A small contrastive image-text model, trained from scratch.
Model: 22.8M parameters, 64-pixel images, encoder arch poolformer, encoder norm layernorm, encoder activation geglu, encoder num experts 64, encoder patch size [4, 4], encoder depths [3, 3, 3], encoder widths [64, 128, 256], text encoder layers 6, text encoder activation swiglu.
Data: trained on rendered rooms with furniture, 145000 training examples, 51.6 epochs.
Rows from block 6 of the image encoder of a small contrastive image-text model, named by matrix and row number. Rows with one number belong to one neuron. Each number is 128 + 32 x the weight over its row's rms, rounded and kept within 0 to 255. All counts start at 0. Numbers have three digits each.
After each neuron's rows are labels from the 100 images, of 14848, where the neuron reaches its largest size: "lies over" is the class under the peak. Only what is clearly more common there than usual is listed. The data: rendered rooms with furniture. In brackets: how many of the 100.
# gate: MLP gate (encoder.blocks.6.mlp.gate.weight, 768x256), inputs 86-171
# fc1: MLP up (encoder.blocks.6.mlp.fc1.weight, 768x256), inputs 86-171
# fc2: MLP down (encoder.blocks.6.mlp.fc2.weight, 256x768, transposed), outputs 86-171

gate.645:116113151166107064136132084158122109120116091113124086139176152200107126154147109155112172113158099117075157109101126125136138052103109107184117075164140113133124136181082076140113159076140140111145111135126110161148135116041100176088156113112126171147138159
fc1.645:175116149154171123108122111131133105100173151131108126090108149201135145122154157174144175148143140059112128113155153101045098161119063172101094117120172168188145080151101124139147150163105117147073122144098144078160138133124103161134122221139122155137136117
fc2.645:106194088100192096118247121185151139140150110131098078146145137172146153133131043136128125137180119185130108126159133055129104131129155103131169146192071129160146140136134077162117157154161121097174192115053108158094059134112101174105140130113114099143139130
lies over: dog (52)

gate.459:083150169153119138139112114107177145135140190181068134135128056143145096135162145119078144092117120154147119116070086057160206060156170152128095105129099145116139129164165112099129165128114047152042115156163125128170127153063106106121161096088159125119158136
fc1.459:163149165128118145129133204101108144144075116094176130134146132092120106107108129123145105132081126146125184151156161101084059116150108097188154150087128074116112139153090150157096093136098187106156146098120126144081126155163122147085139150111140148115113079
fc2.459:129119130069128133132142129127131122173140132161160144160181083101078081186173165108154090158103177129128140129108111111139174110141147124122108101139122142045184158167138137135134166158115088099130117137144089108114079135153104143103151144112163159130108106
lies over: floor (77)

gate.187:099153166108078088127177068143156163092160164145116119121129162169135154068153116094114129109114119114134162177140189110187146120096139089076145152189118161185148142117123126093171134142140140138140092053108065163181135093085153127172153141145095123128122076
fc1.187:123111122140167161076117081172156105161127186149152134143093160154130095130124126139089188127093106119094122089067100078109147154163092170163105085106150093090128134142154099156103056117130189155086043127112126149096134104126161161145131157138153070149176130
fc2.187:110142142150120104151086134061090169128117087139159129169097172114149142188117124141146151093149109128125191146140141137155127108134102147125184121145130131107108125081155163133114170119120079134133159160082071163130143150113183152058147099163058171083121164
lies over: wall (80)

gate.174:152131102086171120144181082109081088102144111159120167158113120105112124149114148126051120147115148157122134102160127190195084163123156147083105134155161155164147154134112065145112138156090140151097152172096089172107136165066167157197152122136110100113108125
fc1.174:149168153076130117140098151202143085104149116127105127134091191155121159135167060106154135176109127045159140155165129066083092090138142111136137083085089085068122105124157165135142134112161138097114154120125124090131141125175108159099162105128104108106146154
fc2.174:113000129170092144168122118104088200147173028112135215061163188195107144162105131132106107109146170132128149153125125111168120131070152132109144138130136090122111144155079165136120125151156147103113133081094188086106153165163201140127098142104122140114106134
lies over: arch (99)

gate.29:120079072215129136126173126134115185170117163203217146146089069087128114101148160166153134095122157119144153145106182142079169164143118152132083129162127156109115150119126047066125158124123113069165081064167134138089109172126121116168063098154107111112129127
fc1.29:099068133186129134102155104137112144160143169122189169116106046139112154138091076147131083129104141094134145107085150117121151148182107124141126160155140131086127114127162086099094155120150075057102070100154131120141126143142154096136088090166121067133132128
fc2.29:183137126154149120074113098083102151193147063186068152122165130144138177142093142162117105115126120164131107143164070118072156180103111162109157086118067134134115180120149107180113166156140166104083138105158117162120095153124139127096144086210172133170086125
lies over: table (37)

gate.471:124127195187097104112154069142134110158192102137138119126168184151161136127170129131143164143077161159130138159116177149183162163137162144124112137182129185103111163139133077147153115116115124118103146169094069095144121091108134148121157129142088192119101143
fc1.471:138107170184059149121109069126150127132196125134127168116148187144134132143155068116142138127117155138095143109089144099186206107149140135100116141095155182088108115142186159101142116128154123129158124204066150178201106104094103136149176064126109170146109095
fc2.471:102096145141200142122183126198181098063108090123152114093222119097144112142117139120139171126151084122106119114151130091157102134123086098079126133130128137183140152121138108194133136121181145109184107151138136205139112128060208163050104116158117119131155147
lies over: dog (68)

gate.675:101118114166143118152102108169118149118073056095114160129143097119156106114091152112080060122113116173090124124117136131137147076164170166061109141128136161086138132065119136140129144179124042178175171105175178180107095147139145122131164058163129187122135116
fc1.675:083167091154145108151157187097070116102128161174144133127150149100138096139127141115139080164137104104118140099192090139115141116137108139134097169133136137095119129071088069208130195142119086160205102153170157131078112120121179206145127173138090161129076168
fc2.675:157113120117125155160154116180107155094130128097139082101132081117136102120183104122143120118131137117096079099161099148159178096137109117140117124111139162128117134107100164180172188099126093177151112111156125101127123132100177143118195123177137138120130140
lies over: ceiling (78)

gate.141:107209098106093151137073111164196136155145077065193118136078161108134182184140139150125090122085083114121112146141117101133119168123153181135133095115164158106122146069155130140073115156120121091099092094110110143132123134102115185095100149157119165082083130
fc1.141:099108099101179158119103110120135102124151115157169164122104133163122117152118140143124197113103138170150157166104153163160112115062165136133113166096067134149205137139086167135141141092063125108134126072082079084187105125155095119130110189124104140126155138
fc2.141:150147136134062124171133143144065180123186127136100116098130095118131119136139137129111066091157172101160070171151126074179125147075113128148090123093169153082118110099134087123107158115144114096137069141166121146125123099159121139167145090179145129123125190
lies over: table (28)

gate.481:114122085142133162120124104015120096153111211139161160115093154098115109112091143087152188117150124155102160111109131140122157146095128173104161167136181064109100109082124133108144138142087123083143120123137135146073156098138114191128121111136102102164196059
fc1.481:172080095114108064176103160078140129125148179087107086168158113125137142076106105100111161150082133128139161159114155104116089137157131189103108085099127139176069100126166133146143117110176129163135144075117059132158123092132156116144064129127153143200090148
fc2.481:081150093103120138102087112180111108093128073119094155125083114158103126153134103168077151102211132178124185138155101103143152078185149096114127143125120151160158083157080119142155077073104127180168156102133072202107126178154143061121087104124109108125089153
lies over: floor (86)

gate.498:128104099103121153134127129111151179114125081096106125116138070138166094142101080095118118103090111183147183129197119090117105121159063060125103130119094095179146143141097110113166157158153135093071118118111142184120123115135111130112092121168107111120159094
fc1.498:136139069102150137168132128074099138136070099127127174074131090134120155146101181177149149155111117121109195122154119143109124180092095139094115088108103105152146148128109148078147159058039091153150081144096122115123101096120128166132082079139129143143112120
fc2.498:103140131151127144140148146169153147161158129089134064066105124092190177111198186106130114103161142112169154083091179145094135111142060129189092146188122128131150127136128158091118169197111136125115099101117126144184125116137108121083085141176127184170169094
lies over: wall (100)

gate.432:143077183126168133165159091096118161122064085131151131093135141118102171124070173128115126163205144139157098155116147146126153123136148187117134112151147098116137119138109152134133173069067164125100104111135178106199156159078126138128158183078076135149128109
fc1.432:166049201132117173126134112189112140184062124111109135106107105111106152114120126124134075127161125178143161126080174149177111048134079121169141170141151057109141123150151169113142144135044143134131155124135135138124167170084126105092139132067151161141110112
fc2.432:121111163085173117110097161132199105130180118093118146137127120144081111102124114170141090100126150152079122135149161125100161166139143110135147109121074174161149147113120070108136113087199152113168160161131102109101113100172116108140118131152129096106057068
lies over: barrel (27)

gate.709:115070171089132147115119092122091126060156121190101141117140161140120178133091129122204110161115091111119065139099107098129196076107100113148156138092169191165173126111106093125121172146118157131125098172108162123131072126160131094082137138173133131204124164
fc1.709:159128096208076108144120073136123124093134096203143130114114176139145167091109143140163134097106161149144070175048130092090186151197146148165129120144163131140120060124136111090107146136084179109087099148067142096164120148206127124130121149109143138133097156
fc2.709:115077204114109161124100114150127127080140155151129186068084139120105167154138123142203174117105066106128121124132114136168085105083070135108119135163121160065055162131153108119123116158108115135153122140078174138141106134080126145143125087134142168203110104
lies over: floor (88)

gate.17:125132143103126064121156141107124087073115125111110121098114214133126118112167149109143088139073160106170119160199090116173111185157198135130133103112095158101196128153134054176165169116154094112130217177138140152125156089140132084116119092171142149097153126
fc1.17:138113177071087041157163101131186103154096115084169102150126074150077127054159153095094092136117182146154159128143119077147104123097112162148131097120085121142154112112136114121176151098108083129126153153188156179163167142184113135136140132080100140166110107
fc2.17:099174182087130149072127149119083154134118146135096119158105138099123140121133131081120096176166105110111172130124126105097121114127122181117153098091115078122133125182130140135091099148119193140114095093126113160150075187099184155062128111124136129082167123
lies over: robot (81)

gate.420:094129157165207090154173124083154066079162092135125166115116142222109121171139131157102177159115158181107130118120138135136143112138062175096149121155120085169097052090112131144072192104087063123088145156093123115198132131131148155116040166143104158107183166
fc1.420:147143215207094071166117100137146152135134083126095090096134177202129113126153169113124142092136147130085118124141127128073131069171060123103105166176175124116121139155137084121120159147146122169140089125093114128133166128134164165135130162097070147154117113
fc2.420:151155137129207157150132122218110171154152085131126116128159082116161151114165105107124153113109079147109116068172113078069096161118111082142155098139119131163188127144130147155086160135186089106163139186123128185160147108171116155050127105205116141123151113
lies over: dog (73)

gate.472:120098148174180154105107138178118128155110114160130117132076136119088153169069126126147099161153140055181130127112117133200132091178134119078146162105136102079105090135111100072155069182169148162149104111156134126153072155094147104108184101184176067111135087
fc1.472:144107147093124160124142177139184077151149110107129192116101125137083189097107157121125154104113120157117162149108103117127157068124110099103079151083126140138096116116141091049145104147136103142156119105186124103102104107107186149081112097153111102094124084
fc2.472:088136161159127108128170134120164146138091104175131138142099156067110143160114132134134174119099132127156180176136141192173066159118087146144108182106131141120159150136103178085065120156112115068155136158073098123119158089119106114054212148115150159120103109
lies over: floor (70)

gate.634:144124137153137128105183110148125105218146142133145158098129026109129175059068091140140197168238109167146107124121163138122127076127151173111138109099125148173092116155167127128119141121143088113059067177171134062123130186128140153157096114151087157099083129
fc1.634:121131122151125078122158125138149159199118133142081141072137146158114141123090097139129130134160175178151147120153162209110120124120135148139113150080151181186147104145128138159124170128121125134115092155181112094104088144169163158146127140106090176169110138
fc2.634:145112169116117167092176106156173131105131138162148174152103133161186084116121128112129134128147141108119146149121128068134141079135132082138118141115116118159115122079138151181088188103143161110131167138144166211201122135134155144174107087081129099107142155
lies over: sofa (44)

gate.320:121056147145129132140121076144108050145099139090121193149120073120115031185130143109125182112128159116116213121075080157188169144127127098162108193118172117144094150125109156111141172117163123166149081178019130154131135128117212121184142093127137100130138121
fc1.320:126157155137130099155061155152111128163096153133162160155121105130132119127112171124117131115148131101146115108187041189166096062144152125130155159149122120125068104114109107097078198081164158162067091108137090127079066111131149112155082126147136183092189121
fc2.320:110136158089131147143066185130111238089126162085121138145167128102125129158132138145135124128102132135102119088141082103086136166090146111171123147073084125055099143118160143101127140129146167129146192096095151106173137121113106131136110136177202215157110096
lies over: floor (78)

gate.721:141076186149192090178141132112112114141144147128108146062096129120190091164161169151150172127075150083140141066153143095153041122117163135143124135095111127177111082078163066137129089139114112081095156135125151140101187121066149092125127154139119159097128163
fc1.721:138161110143138159161088177098112126079086108153073081094072159133103100145111115085129128175098104089159123116219096132080059040160122056180160117132122087099124078156160109117139140148147098084176142097146132126140148148139105099106201106140085137078120093
fc2.721:094078119101111050121126065110181200151139118102109100153146129191119169153134130044122094096163182109116142142121096120149120135124147168098144112118124173077122170149103156126165115090117105117128148111096105131220163168120153111116175143117111211128086083
lies over: arch (39)

gate.154:059119175085160187117138111117114113123112150150102101140139129217112117100195055128113089091102128098129152121067138103149140125091185166115108141112130179126145147162146087156144177139104156118129118106170165131165129112151159141113125151166119145116136136
fc1.154:179108098133086076094106175151123147129126100140155144080114204039102085167103141137126186085108160080153150152148110105108101134115169123114138095139209077141112134137126177096125090124184114096113131157107135142103176141102064105185140109158096122116144089
fc2.154:117136083125091138111117092139187206122116161144148038117151097115117131090035114151147124120094153051145151091129132110131124133167126143155136196073172037061142103088199083117153126109104126087196111121160115130103076128126155098074153116102196139071115121
lies over: barrel (30)

gate.553:173208087168146141177131131154152127140114163146076154164130125173121116112168135096169129112161131148074091121118167112114089117138097137120140128120172076129103128173171088177169149142105165123104078151175116101147106126069101106135085137085142148176165134
fc1.553:050168090119126149169174072122147148090099056125135155111110142147109128124160078142199115068132131144052125120120087136098107147083097169122134149164177068167127095158126192128120142176099097135156146142154151121118106142090115143141053100124090121105107113
fc2.553:149145098170143121138114095142129117127127083099129134181134199191129120138127145160066173145136135136147118121095190169098089107134148087173056099061139119112173141166108124058141207152094132052099152080136086106161096142065132112126133102125162094088076109
lies over: sofa (53)

gate.672:128173126118158126157138133146141130113084135203093130093120087055152157112146095145130132119161138133097106146140164148102144180117143096116115137139080132178101151103094088155116185099153130122173080152218144211120164130160135201165125117123114105140103133
fc1.672:171159131131125142169107113113107137071128073173109121105057128026159105102159139099154071131040116133115117168090113092126157196153130077100134129133105149163117133137118082094146118125175136086169143102158139248108116119152121118142156105134125071133085102
fc2.672:172124142142128120126132186097095101127073163144117142105131102078132153142135130118103172119138068113138133115130160194132096124095143097126140111140114145149073075112148115161100155115127104180100115129104085171162127152137087127162126112205099131143096128
lies over: arch (38)

gate.526:130156122117139140135126128130127178162092158144140119138163125128115115083144126162091137128125083148101132156095137176162122133064163173180104176127143213126124138056153130127155113089027126132117188130079126130107088132134127073158105127164127169111131161
fc1.526:112127125115114128135120134154122217211125192131161168126116118183113106168119164157078111143137100143155162146099154146117093183095116167139116133079145108117096102128147095075143116130066108149119153115103092194155071122137137121153088118074145096167117116
fc2.526:151151091090179143099209122104123109070162161193152151104140106099100122118121145127141112114129102141119122101133082140114073102116129143098165103126145174165172092067123082098168130107131169138111069174156128241100166160137096159140138150145135139175120118
lies over: arch (39)

gate.560:160129123118111123105108132140127144065061169120141150099021103109116139120139145135120089094117109148134202103159104148136177122135078204151194137106070118165153112134116128099077132112121103148118168112119144206130123135201150095177109159153129102156103132
fc1.560:128094091119112170174122110188145125097092127125162127109168078104112084164160138135123134104145101167142134135069158121165150109101122132141159153124124163146160097139101163068090178129090134161141086101167126164147160108146125110117141174133144147143124115
fc2.560:094121082140062104156197105116190141095126109142143093111184112099100109073095092109134115078089157097140143155142135185114113185144077140109121155188173201090124150146094113089108106166121124135094117091110141108138133000104105104142103145163177128140126083
lies over: chair (58)

gate.361:133112103133138098106079105079101134108118113083067118128184126133113149141181053131177146145090080099140157128121130120175121163108152145134175105089095139178124144093127156125145140069147116095140082065199128083060097133193134084115099109137105121192098086
fc1.361:127114164063120118108144109183140196121141105156188121150092097136119062097106133121144101145143115124117134104104066135089153110106079114145142146147168111137153127125147153103090081142098132129160126159127132081209137117107096142157138101103160116094086099
fc2.361:083186112122119113116104132081123085108151168170163150124131126123152115134181124107056122182157104130190099060143141132127102083109078220134125144108142176148150119115103183147127086153146110139178121142184145131132140161117108160134093069054126183140170133
lies over: barrel (90)

gate.549:145147134112053157179118131160185128139138138075150108121125153083076105120105107153122056099059097178158154084141206164173115111073109086159124157137167155061169120080103176112113131143100141110095135113084146176109161093115136105150118185162115117174148093
fc1.549:117135108173125065088080092111157165171116049123076163175171168121146089138049100115098121156147122119137115146125208146076117122125173099104105097129141193095062150122145116112126126123202154115125110129120133116145102143060112177121084109100192144106115125
fc2.549:096075142082154103136145169186107107117173174135140110161096100135141100152146122093144142116137121111096099151131136122134162097117151124184169074206100159135113115151157166146175108115119113115101101153241130044060080186075131067072130152107049111086121133
lies over: chair (37)

gate.521:107120116139151092152087132015116057114159178126130140142138177137157097134109052150120158133134161047095122188090152139143115213125198101103121120150104166199154120110166121140149156092171183094081082087136097090151103142070110141130093120172140132101119157
fc1.521:164125114156183118174149041154123109161106170100088183166133126143163070155141179128154109096149139125135140086089104093189102123116141201170170128139120133123168121160164099141134113093146130081110082140141170077092078067145132122102133148130082087164138140
fc2.521:124099144144133144112156080104155157139156106116144166114108116160104166149097110134077094138133150125095138144136082111053137107201103107075123122112115137118177147099125155157106128132163174143114105084176177128196094144137141157121131139158137063109142169
lies over: barrel (88)

gate.107:144139161162173097182088067189099165125094112138117139158122173140152124145132137160128100084119115119127129163091088054139168118109103125154143138092165168119135135155059074131156132124152153165157123130171153159126125090166189171103135129145161091115100127
fc1.107:119116092177135134106121142060098100043106201116199105099146115113155139103145089141160117117150095133120131105198126126085092140144144123130092128133111173148175158116045129082104086133125119128113071087062141110172129146119101112109104076111124123158144123
fc2.107:096168113116149173111174135115106062106230149142116149107077146139140157113179108145149115099113115119123171162157097128100136137080166145047174083166094150139124130080113136133147103063142173127112051161177184165179143120120093154108130090153154110148133124
lies over: floor (79)

gate.606:171126119129190182175129117122158151081122132143135137145115157102075141105106128095123091117151075114148109115183087143105170134182087200150045141158118136071120206036103177086169129143125118145151104079157106156138161135164112128111131107133162120096105120
fc1.606:168114112146100101169112133089094121167045165128154134082158099090119083164104150144136108130107217127093090178123086089179129132096143172154138124139097099129166124149157101068144146111191160087145110185086107069102200117156193063107190117124105165081099099
fc2.606:119139119133194175116112112101116166143064146132170101163062136148145133102122146113090138121103115163137167152133055107139116111126072142139160110122112100108129124099125100094150189122139106120154096130125172128141141146048068165174083127179121172093153117
lies over: wall (99)

gate.179:136073086107170172115135096076091115122140176116113102134141150130181126112123137106164107119062127099109092067116089156138157142060111092130078109191106132129119092101099113126161126166137136174120104179175167157107100138132094113084144188113113141138132179
fc1.179:132129147167086142169181078136125125172133079144137112155172160130120141099156091144155198126170142149170138130174101172135135169181079167057150137068108091099205148152138125125132123127137190094119122213141102071122159120137190134155096157099157120164096115
fc2.179:086097170086105110130097146108059105166089128136160135133082090143160114120108119139061096131098114129139150153140114115162190162163132098191102142080134101121192153115159142146154139093078079160143141090157140093106135120126123126111128102147111103128152122
lies over: arch (56)

gate.732:111153115155170144168116118140106189140084134149175156126101118149170143193133087140153097135087107107179177097193113153180219102114158165123143088137165139112148121152116115140093171091161177161106172120154137159148187106094131071152114119144092137123115129
fc1.732:116110113150102082082103117159137148124133113130126077144192169149095154066096192133127130145126148105106110121127108090118109130119165090140101125125130116144152157072149094155106095076126105110217076190130099180189078152132107080127152127120174115127154215
fc2.732:128141156108103152132138214102181204119069124136131148133148185113117121098094108161185115173088096173121138151112146123124161106169142110153172103116046190196180108160103073111137105126111174140057117099130139187144106088140158155118147167161177097158101170
lies over: wall (99)

gate.496:113128136116173090121082100135127106177094123154136147118130111131171194170121129143115125176121102163183162129106139194122179179159179138137130093174121097123128145186145105116124103114119158091087109058121154091134165103143138101103107174122107154169083105
fc1.496:140113112118123105120118072090150136166110131174065155139176163131188109143114205131053122127162122146131086138126092150145129048117089093118154102182168092086094132141154168137130172136049159122156115179122155145124121120155048110159156107146112133158113156
fc2.496:112124170102188095129181130152195079150148195109163098118138141123126119215126149158132128149164130145177127148102151094060142161109135165105111170159139112167168132173131121083099097084180172124150130152109073119141096124187078124148170138144201091144153135
lies over: barrel (45)

gate.621:074106104125122167091140111174132122102149094104100083110138114140193127070137123119125106126128108168143082136119133109187207130077131093125160116172122119122102100154157161194169121056099078116190081125104162118127148099167117119147102130204144109122105151
fc1.621:119121087174115099152115108134175147194148179172085146157081111102140119103112058108134135116129121108152163089133101150124172091129091130078145144119103106117145132111157066144108108163157238077085118159114177090118150168133123154184074117128180129206147145
fc2.621:130122119105149109126159177096126156110199075164045169118126092118099093135146127130158121179143095146085098132136198113155098128135037087146165134102124168083148086145041153122104191164091181162127186145165127071097129161123111139108132134135099138122119154
lies over: floor (78)

gate.158:123158181180163114173099155093121106148134092136182099116089175145129156154136161074102110160145093142081134139128085144107130128176112137124173178146149168099089089155136119163148128146101121099120110117114187110107113124145189124111150102143142117059150045
fc1.158:088081143191183092146094157101112104155147121148120049062069123113120199120168145140104152123148096145107163121137115158122132130080130123125127169096172147114152058124157180153149117110153188110102158136108191143089070152119251152147130147123079076084085094
fc2.158:045124114124181078101164107122122125119115131124130169121181069110114136097124194149191126147151108145111104153082077156129149088109092149100128127094152137084149122141106166124093188107143100042104092110174153133100127099117142122109148155125092136126146155
lies over: ceiling (69)

gate.211:161103152132138073124155095146157125110156157184138148100167206142121176105131132118184160131092089151125210141130170105176159145161165124156149113145187148150139172080156116141137092167145122066104136152042138197106144108111143163136104112151132135142122175
fc1.211:171086165180141100150179056118151155115187121093127174130140151130137134117078132150150130139107125145128161144083157106183131080158071135131131116146152143148139068069189096121140166060176154094093152172073117146149127111101108116184135118103165138127147125
fc2.211:136194112114095092176109133144095109036117068106193134117120112114158125123122136175152154103173111132151160061097141042170126130112165149159149104135112100148078152174132114147124164088198150149088113169174157184116171146140132140141110156124130126158143138
lies over: dog (33)

gate.633:155154187068125090092081112117130083141203131132161132142131198138134081135103173095063150102113145141119162087129110173153094129142129107158144118129151086121076139125172104121084078135125103159159110131114117100101147136111120116143088086134144149132157132
fc1.633:160137040169145143168127203115173123180080113132142107113133106146161160087119146144213142159077155082144160167143153098096183105129099097134134138114106130100179114112101120117148088117082161112111146089172122113128152122199128187173141100097143113122138104
fc2.633:144155177127100135176118139112153138151159193155102113136133137088126171121079132142200125104185143158130120104149126161128133068100096102095101091143130123145138141077159096115160116116132161152121159128150127166128123154131100184105117177150097083210111127
lies over: robot (28)

gate.163:100066212080084090162165149151132083079135139132130077125127101136139179114085103118128119121168124152110083128114152122126108142092137148077118142065149146139103175103147128169139067170139148129128178129072096129151192119185164095122073167123123069092091119
fc1.163:142136179112077140142129138128157103102137139159075093088137046117117176083058121126082090139181164154056108088098160132107163124158117189065123182109125191108100097116137158151113100123110083161123137102105087134062108083136122062127053126081134140120147098
fc2.163:154128208118104161146148142168211126134203100161162156125157117106138129131119132135115147148139168106095111119118163132146116126161152128118135091164126066103164185098114124096083131068107148154126131140149121083150060113103115140095112137100168146147141139
lies over: wall (75)

gate.22:129122132137187170148109145096114149123136092103190113115116084136167119096113137165187126112132135080082078186143213083119161121120117134103141102159161154123150124114032058122087113119153117131096143122137176126209146110135133074151170115115162116124122140
fc1.22:149046131131155133124183167166160163164131130146089145107060108141182145111178128113137124127119109140214103155066140174163117145107115135156113133108150106192157148140118128136141092112135142133173126136107138146173149157105114174183178165143063109107111126
fc2.22:088164140163113129140093078105146103123159115150170100096120145079169090143099155114099125165113071153132025138119113120132123099121144116132110109019144093095104092128120136129130153183100164059106108123150123148131058126125124121131129120073083152117153113
lies over: wall (100)

gate.735:095149121101092148124139121169114173119125084188072161101108117114103114121115138130115120138176146171101144115112099093091177156195167110147140131096145174122112158126110124116141153066115110128172152126129146124059195128154137129075113140114110055117150161
fc1.735:131128160088050127109111126129099137126171085169092175158105148073170168180168164111092105112114143179162100185088106116138142135145109103164100163120126194049119170128169147125154152134067097099129193096088100138113144146130154098107148169097149066102149054
fc2.735:073165123174124163157115093091108144128105129140119117131093129145098147070156132104140117105172118084024098099152142119138159193158152137144097097102106132161109069079055145100110109110087156104120118126097158105092168100105094174119103092137092059158157160
lies over: ceiling (67)

gate.568:142185134138131127107161122151117146094061136131187185163163101093108084152128161117101101137109106100088137178109130102149181154093122167111133126117150064187152093126141084215144164087104134135121109144132108108125103135100112084125061095149087128071131122
fc1.568:163133092151162163128100089129089147190075161114127122128120150153139124188143156110105156121141118093136171120147106076060082109109148194096143113087074183122105113154103091193113106126153127162146136130118133137099076140142124148175166107137119137065116019
fc2.568:060113145103146138100099104136104137170121129161090167076100128104137139097154131101199124155105164101096197063135149137104160151148105113095094164198108147127146042129066113174115056083121095134180135103112125168095117093126184139128166113128127106183121162
lies over: wall (92)

gate.450:138163130179175123143155142101104129152097137174079151129159125137140107148143142100167191117131112135072153121118170113193180135114154138112140098144070091107125134203147035151194188080140136118082153135145101089082088127118117119085148116120106092163152111
fc1.450:145084112156182133129147112194160117104099161147164100118093115151132128089101151143146122109144155131133114100078151225122162131092094088110112131144144091101119123134111119128141119206131127145149160152115131154124122143096194110129123108136137080102184075
fc2.450:105104071137159132106168128145149103139094127158157156143144122093114131091178121116007149131154090113148153073133090156139130121103128142168136091108113175086090134170098120068164175128138102149164150112166118105163116111116071101163106121118163160146188111
lies over: barrel (98)

gate.292:098135143147150160093114094135170164075177172109184152148085086178157142132130136169129148130057117170075157123104060126103147090141041147152101162147108135120175113122112133176103113084098118133108118120060146077164140114194168140172132163141089114126110135
fc1.292:088125159092074103133113101172133120098122100136159139148074126092073113113133161117180129165109120172108097141119113197129071085083111154127087169128139173054117086148087157130122089146100098187106075112122147107157130113127126149131079169177074118125123088
fc2.292:190123090118136105142196163151179081136159125154070103104108104104097143130149155123137147143131126150148144123126092119114111149099088126074159090155119152160141170152150082126128146096124226102151136151109074137118098156203097163112133098175143141138170114
lies over: chair (35)

gate.273:166130125108168108086090152152107081140099155103086125108128178119101132110150041151112093085076142090112126131133088152127157169166162075127123134152197121120132102085160130116113140189148171134120150108153121122120100073127187150122147153188119139076152127
fc1.273:070107158122148089122116062089101080117111152125092124096130144118121100087116108100148086098127118070134123130132077190141122155114157052140119132078122115104087161114124091094110152135189152102157130127132152118158108103145147147164151042179144153117104125
fc2.273:168130149050137163095092131094172118183111153130125152135179144124141135166129088095146102146092106122105178162108101108151146157110228110126136095117111045136111161150107146140145110071151162179106127115084167145131115084139141097148088111170148124140077146
lies over: barrel (55)